Rows from block 6 of a small image denoising model, named by matrix and row number. Rows with one number belong to one channel. Each number is 128 + 32 x the weight over its row's rms, rounded and kept within 0 to 255. All counts start at 0.
After each channel's rows are labels from the 100 images, of 14976, where the channel reaches its highest value: "top examples" is what is common among them. Only what is clearly more common there than usual is listed. The data: histories of elementary cellular automata, time running down. In brackets: how many of the 100.
# convs0: first 3x3 conv (model.blocks.6.convs.0.weight, 48x48x3x3, each kernel summed), inputs 0-47
# convs1: second 3x3 conv (model.blocks.6.convs.1.weight, 48x48x3x3, transposed, each kernel summed), outputs 0-47

convs0.35 [150 171 112  86 129 101 155 172 133 140  72 167 181 145  76 154 159 145 157 135 141 145  82 145 153 102  99 162 178 128 183 125 126  89 101 103  63 104 152 138 149  94 122 140 162 171  87  93]
convs1.35 [ 91  59 123 120 104 179 118  95 151 150 149 132  81 107 143  94 105 127  47 143 109 166 178 121 135 166 130 115  76 107 126  70 122 126 120  86 160 101  81  92 110 158 147 115  74 137 107 156]
top examples: 000 turns on (77)

convs0.39 [100 165 200 110 106 133  79  56 147 130 135 122 131 127  59 151 123  83 157 131 117 134 128  72 132 115 109 136 133 129 131 154 131  38 129 131 204 138 151 103 170  92 157 146 134 148 141 145]
convs1.39 [163 117  57 150 187 124 164 219 108 109 117 161 135 112 171 102 161 133  78 120  97 106 107 165 111 147 118 125  82 147 151 152 149 210 124  99 157 119 101 112 112 162 127 102 127 110 118 101]
top examples: 001 turns on (86)

convs0.18 [ 94 129 127 111 182  95 155 212 170 130 122 100 150 162 144 152  46 141 115 120  87 110 135 105  44 167 106  95 148 139 121 137 173 175 161 130 108  88 133 100 160 121 124 124 156 127 111 133]
convs1.18 [125  93 141 212 147 138 106 157 142  93 126 129 186 134 156  20 123 137 130 166 144 143 156 116 126 134 160 128  92 113 133 153 168 120 185  86  73 140 114 131 104 125 123  93  90 171 130 144]
top examples: 100 turns on (96); 001 turns on (86)

convs0.46 [152 147 125 136 114 105 145 105 112 195 140 102  98 171 108 156  91 178 126  98 138 160 143 156 152 156 126 164 174  72 168 148  78  85  82  68 137 153  98 128 142 147 140 159 100 139  52 145]
convs1.46 [179 130 177 185  87 148 106 143 117 139 122 205 102  68 115 113 138 209 159 122 129 154 118 146 112 173  76 162  86  90  92 170 130 168 150 121 142 133 121 117 168 125 124 119 122 134 107 163]
top examples: large cells (100)

convs0.5 [105 166 182 134 206 106  82 105 151 105 133 168 104  84 108 172  94 143 130 125  90  74 148 119  85 105  70 100  89 163 169 157 147 114 147 143 171 140 122  98 114 116 147  81 169 152 132 135]
convs1.5 [112 178 174  74  91 135 132 181  95 145 115 124 161  74 150 162  76 125 126 118 144 107 128  47 117  47 104 156 146 110 123 133 154 109 141 120 157 148 171 156 153  98  95 169 118  92 108 135]
top examples: 000 turns on (83)

convs0.14 [189 102 180  85 138 131 132 101 105 116 107  84 122 119 132 176  60 103 124 122 176 119 167 147 125 133 144 180 131 176 103 158 137 179  89 114  47 130 127  95 147 170  85 113 144 151 131 112]
convs1.14 [ 42 199 112 156  77  85 132 104  94 149 157 110 113 104 158  82 177 145  60  90 100 136 105 147 143 119 134 120 143 151  96 124 178 114 130 117 193 124 131 150  95 157 123 151 111 143 101 116]
top examples: 001 turns on (79)

convs0.13 [ 64 111 190 130 109 104 179 218 129 205 129 141 125  84  88 131 138 118 145 119 173 102 145 110 133 152 193 141 137 134 113 109  87 113  99  99 112 141  71 163 128 135 142 106 135 119 103 135]
convs1.13 [145  75  76 145 112 174  83 144  77 189 136 124 131 160 109  87 126 101 157 154 142 138 117 104 107 134 126 133  94 105 134 113  52  38 115 129  76 142 134 139 151 181  88 143 122 126 105 109]
top examples: large cells (100)

convs0.26 [ 95  99 161 105 163 109 157 128 128 128 104 115 155 174 180  58 122 144 114 114  76 115  81 159 149 142  80 149 173 134 126 159 160 193  78 126  51 113 115 144 149 161 127  95 113 159 120 157]
convs1.26 [167 176 113 168 118 136 129 117 109 111 148 188 109 104 108 144 119 103 141 178 212  74 119 144 113 142 150 138 102  80 141 173  80 121 151  94 193 114 178 156 109 113 152 125 186 123 105 148]
top examples: 100 turns on (91); 001 turns on (79)

convs0.17 [126 134 134 120 103  76 150 149 106 134 130 139  71 132 115  70 141 107  79 119 174 185 135 152 165 125 155 112 126 178 143  82 174 103 201  73 151 102 123 133 158 136  67 165 157 105  92 140]
convs1.17 [154 125 136 116 172 104  77 115 163 108 114 160 150 124 109 140  77 142 129 129 104  93 181  70 156 136 172 147  88 108 160 154  81 157 104 185 112 184 143  90  91 134 144 124  54 139 145  85]
top examples: 000 turns on (77)

convs0.12 [134 171 107 114 107 134 163  77 154 136 151 148 157 106 146 101 110 111 136 127 163  98 189 139  77  79 107 129 115 176 196 136 120 125 129  61 117 166 136 114 110  69 146 100 162 166 135  56]
convs1.12 [157 110 219 119 147 127 117 117 138 134 106 124 150 144 182 188 111 154 120 119 179 102  73 142 188 193 133 100  82 142 104 127 125 158 159 174 197  98 124 145 149 155 130 141 137 118 104 143]
top examples: 000 turns on (89)

convs0.0 [108 120 165 157 125  62  89  87 168 148  70 138 133 109 137 140 162 119 108 166 172 152 196 144 191 150 182 151 129  89 149  97 133 163 139 115  57 145  96 133 111  99 111 162 113 143 111 146]
convs1.0 [135 102 142 156 112 133 167 134  66  90 144 103 152 157 164 174 126 147 111  69 157 101  78 191  82 158 101 103 212 150 146 145 101 109 146 127 134 119 145 126 151 128 144 183 111 102 119  72]
top examples: 000 turns on (78)

convs0.44 [152 109 184  87 163 156 176 133 123 119  86 121 102 150 177  99 106 127 113  95  81 105  73 190  77 111 105 116 142 113 144 126 110 185  60 154  91 126 118 142 171 153 171  99 126 148 133 156]
convs1.44 [122  81 130 103 123 149 177 109  99 102 126 111 128 192 168 126 130 130 126 107  93 141  75 180 132 178 139 155 113 238 101 104 148 167  90 133  77 124  75 110 144 155 117 138 114 133 150 111]
top examples: 001 turns on (96)

convs0.47 [125  92 159 146 147 152 151 203 113 108 133  85 113 153 130 176 117 147 139 120  76 118  47 136 101  89  93 147 192 133 125  46 147 164 119 187 127 116 111 128 163 140 125 112  93 149 132 118]
convs1.47 [142 147  90 150 152  98  53 101 111 162 145 139 154 104 100 101  82  73 156 143 208 139 217 109 136 126 131 141  58 113 180 140  94 117 144 118 137 135 169 138 105 136 125 124 140 131 106 115]
top examples: 100 turns on (92); 011 turns on (89); 110 turns on (84)

convs0.34 [116 149 108  87 122 124 116 187 148 120 111 133 150 141 106 166 109  40 170 139 134 103 102 100 181 149 147 130 107 122  57 149 138 174 101 111  64 166 150  97 171 196 160 124 113 133 129 123]
convs1.34 [134 125 141 174 125 132 140 134 158 176 143 182 112 130  64 146  87 147 147  58 106 177 152 158 206 123 106 100 176 124 142 157 130 157 108 195 111 161 156 160 142 108 131 156 142  85 156 117]
top examples: 101 turns on (94); 001 turns on (94); 100 turns on (80)

convs0.7 [141 108 164 146 169 142 139  57 150 127  99  93 144 146 104 101 130 138 118 168 107  89  84 125  52 101 125 120 138 107 107  96 155 183 165 154 195 158 141 107 135  89 195 137 126 156  96 168]
convs1.7 [124 145 115 168 117 161 157  70 156 158 205 149 135 118 151  92 126 153 122  66  79 167 116  99  65  99 203 178 162 112 114 142 131 131 122 159 134 107 110 128  77 129 102 147 152 160 143 118]
top examples: 100 turns on (96); 011 turns on (88); 001 turns on (86); rule: rule 122 (28)

convs0.31 [125 178  82 157 135 137 108  88 147  75 143 130 170 103 126  67 147 151 162 145 122 144 100 103 161 156  83  87 128 119 142 196 203 120 124 141 114 101 140 182  95 118 176  83 108 108  93 117]
convs1.31 [138 159  90 172 121 111 128  64 127  98 176 212 132 111 117  67 140 164 179 130 148 127 137 138 105 136 117 126 185 112 115 115 163 102 137 133  96 112 128 183 131 136 159 141  95 195 157 181]
top examples: 001 turns on (94); 000 turns on (88); rule: rule 35 (29)

convs0.16 [144 107  81 154 144 143  89 143 133  96 149 143 173  72  96  80  97 119 118 117 146 145 122 115 159 157  89  98 162 108 133 166 140 241 198 137 108  98 125 165 104 104 104 108 152 151 116 130]
convs1.16 [ 73 103 146  32 117 119 111 124 147 118 140  92 123 191 135 154 155 109 102 138 141 174 152 109  64 113 150 161  96 141 133 107 137  66  80  72 104 130 120  76 135 145 156 121  94  94 132 119]
top examples: 100 turns on (96); rule: rule 88 (26)

convs0.40 [176 154 156 119 186  90 139 135 139 126 120 119 127 116 152 187 191 106 123 116  96 129  71 112  86  91 119 148 108 125 138 152 184  38 133 127  90  88 124  86 130 136 169  77 122 119  91 126]
convs1.40 [ 91  94 119  28 146  99 146 193 156 131 109  91 140 119 143 145 160 136  82 130 146 155 100  60 168 141 102 128 104 122 142 113 147 154 153 165 159 204 101 131 125  94 141 135 121  81 134 142]
top examples: 001 turns on (98); 110 turns on (85); 100 turns on (79)

convs0.45 [116 160 207 151 123 135  92 199 127 163 146  81  41 171 115 133 148 153 116 105  98 134  98 134 138 109 136 145 135 143 140 110  79  93 118 167 167  94  78  82 113 151 153 119 106 147 160 131]
convs1.45 [160 171 154 116 132  97 209 150 131 203 128 156 139  96 105 114 175 132 119  92 100 140 104 116 168  93 113 136 117  83 109 146 218  88 132 157 107 168 154 132 127  85  92 128 148 106 146 142]
top examples: large cells (70)